Weights of a small image-text matching model.
Model: 64-pixel images, encoder patch size [8, 8], encoder layers 16, fusion encoder norm layernorm.
Training: soap at rate 0.0012, 6800 steps, batches of 64.
Rows from block 3 of the fusion encoder of a small image-text matching model, named by matrix and row number. Rows with one number belong to one neuron. Each number is 500 + 50 x the weight over its row's rms, rounded and kept within 0 to 999. All counts start at 0. Numbers have three digits each.
After each neuron's rows are labels from the 100 texts, of 14976, where the neuron reaches its highest value: "tokens" is the input token at the peak. Only what is clearly more common there than usual is listed. The data: rendered dice on a table. In brackets: how many of the 100.
# fc1: MLP up (fusion_encoder.blocks.3.mlp.fc1.weight, 1024x256), inputs 86-171
# fc2: MLP down (fusion_encoder.blocks.3.mlp.fc2.weight, 256x1024, transposed), outputs 86-171

fc1.322:443444540477526488502527509497468594472492520415527507478501412428537512533574413555551536541549394524433472459479521527434519544401506487511468588512518424437558449477464485499480564503516397410618482570448487503434507551487576526530512434544516428522515529
fc2.322:502629456513508478462412478556493430609568573516462453519436541532491539521465562512510538505509479532501472523582464402578426341449546563489550523512557566536481571487578423465485499508563556520517448471526516464469437484474458589477457428525405454470504477
tokens: "die" (47)

fc1.561:459436525485456385404472525475510584461489573474538474502547503485499553511449485476494504429576463549414462455457435512494517461520452576484501478459512465545547563477475525568497489518620505431550411490487462577481474570546459477494511553409497494437561445
fc2.561:476534442512632550569497479496452532533538515456507517595495557447523514474561489426502496514378453510599491546488542520483483529487478465468478508574506520470496503506420493473519523545430441565533585483534536465441570490560506406492546487563513532492433595
tokens: "two" (48); "six" (46)

fc1.124:515542542508581539541495431478484566528442505473504447491539475524534494510533471487428528508497504521463503461525505492538607532446470568681516425552557492488497523504529503557520528478437480612477479398557466487404407494512551476461520510528493514535463486
fc2.124:489503490458490596365476473599492501546509517437436466520518480591476469563503478427481464474479468487563480429538418509464398453413533537417497595537474370514514430495479544383479546526576438467476463509488546476475533464485500517386539467529496498552562501
tokens: "die" (79)

fc1.207:495526414575460482612538506527493496461512490433414511384468592469475523532419509501573500539534603517439542482511528553501502527484516539589510500514568503478573507528479516581558478558442566491508494491492501522483472374560563465465537485411555480460548493
fc2.207:547468619503536566482437484535521541517634558561546454624493509512590424506443476548466556503480365459516466520424480476518457492520511549516501455658440586459453560539520377432450482495465553448498404514530511510433468473493481554469490486569475523475534529
tokens: "two" (73); "one" (21)

fc1.717:585488520424611576518500393580518531473623493520501378533496417447603475470489516490463530473421488478510532460472526475400430505462413510434520495572507575498574403517490555453514571400499569559460478497384456512548501494432494535500500538504449437531440443
fc2.717:482518546522353497454480594484582476514497532548478493538552552589434477546536527572537465469555523462442496584557494540571466456535516508460480533666504460443472533519452516510444475456573510474487526436555473366547448625569496451471447491468594552470554438
tokens: "red" (45); "white" (23); "<end>" (21); "grey" (7)

fc1.635:487490528538539550544557470479467518424490510439490444471606556428556342481463451440588522505446467461503580569438468498528482551413516450563402566546609396501516591580511439516552483507442501428547517495411462566471455492536560507563482494560546436558472573
fc2.635:538545538467545529474494406444454516581523479546576519431459472564513606408573510523429457479494470589441417489530519514508467459534495525521586441545504577480565457440357517441483442563619512518522504456547547500455385462512526437424580470500525504474508488
tokens: "two" (100)

fc1.618:465453510497523491421523595468444548484492498456478445429502499561535432481572450480548544504515500520446467475487524461390557557510561567528523538477536510476578547532427521535550495490511395560554486537489506523489408438594526508466538497395502596486527486
fc2.618:552514520574549516505471433493523551514421429547558509562556506435502587569509599535487466500479442505450454456519485469510548460486481407469537502614458551509551530524526436429520579474499543559520570509526511487434573445516537442463484463520524539580506417
tokens: "two" (100)

fc1.486:500565456616553511522525526548477533531434428538450572633534466418445460556509485498496495525519507546480493496472543489435399520454447407512438541473487468537477516467564501526479386565504501570464539537491533518464477527550510383527518447525471432500459390
fc2.486:426483475544491513521422463515521459533574499479589405402449543543491483493530531504525506535467479458498456472466423480610508434449466500417535524527535535458522498452455521402497553508448442408456472493500469484497523407428430643492425516552524440525480561
tokens: "die" (56); "red" (7)

fc1.344:549474531434523499500413458486451546525505537503600459467549537558484481536581501476440430503469416568475414518456562589468466490431434541543440550461419480478456403518615481486513498513557473474507532547577550431499553538516554543491473473541652538515474498
fc2.344:557483563482505487528481471578474459413460532489424618501514560527520502448452501570512575546510470451502459485560468415409483506532491568548507450451504536447499509474496440438458498514493516492500451560523392518508460614555535479507496531553463509488479465
tokens: "die" (53); "black" (20); "brown" (15)

fc1.305:401454507423491474471466433518465514538454492523548362438464396442549365536533434496564517504493429517453497487489470434493527510499536550528513594558507490429453464519479513484499520559489500554548608592500576567424527436552438485524526500522549562520495504
fc2.305:492531463518434480569539438453543522515536502602528499530556429588483541569563493493372465480526541444483515575520486628479397450474539459328385414523496580516432515602561490475477450501598500462497499520491539489535434536526553507519569559444589527454486554
tokens: "two" (89); "three" (7)

fc1.60:505404461424439503580401522534418514504459523481586491465593527519463512523556512476505493449475408506466441541395475507439516591509569483507422517395448533498507486520608537579560466575563542559515524491514479460495544536525614563488511454589545539485499530
fc2.60:537588521505562470436581430446479592532517517503509530579502557485577548498548456501466557580550517557541521549549496530482481459536429556567498513342569496536474510538580533545450532530523429550563507518563444455492552546429442487508514539514421434489562385
tokens: "die" (76); "black" (21)

fc1.703:486440516585491380545466417516524486468612443470470583560501516556529526530456510536444507438521540413560490474507453506573518387557517427499535533447459535562459430506527420510511517567498534540546555450547446473502518554493451458462509414531497435513500582
fc2.703:428545501477402517474461514543479549495454594550560381593555476450497448464619478457407433516502586529482557474480516521394481467494475548518468413419486501492465485525544510526377375490451517519448447566485505567460383500539578480465571496504599394495524465
tokens: "die" (59); "five" (17); "four" (12)

fc1.504:518544496494531475451508477478501482520529463442461454466439471505557544499512471485481540544506485421521555564488470449367472559469467546487560513456461537483546580495526530470552548541456465584503517431543479505450565391537462383477504468501500598475500565
fc2.504:538485521506509529582489532572621492509506485581493543566498615532513404452500539464434370469541440530531434540479572489505501485549494546455504501581462448497454443552481453513451441497472504448531492560419545567500584531538485426500569617461469421504542474
tokens: "two" (60); "one" (32); "three" (8)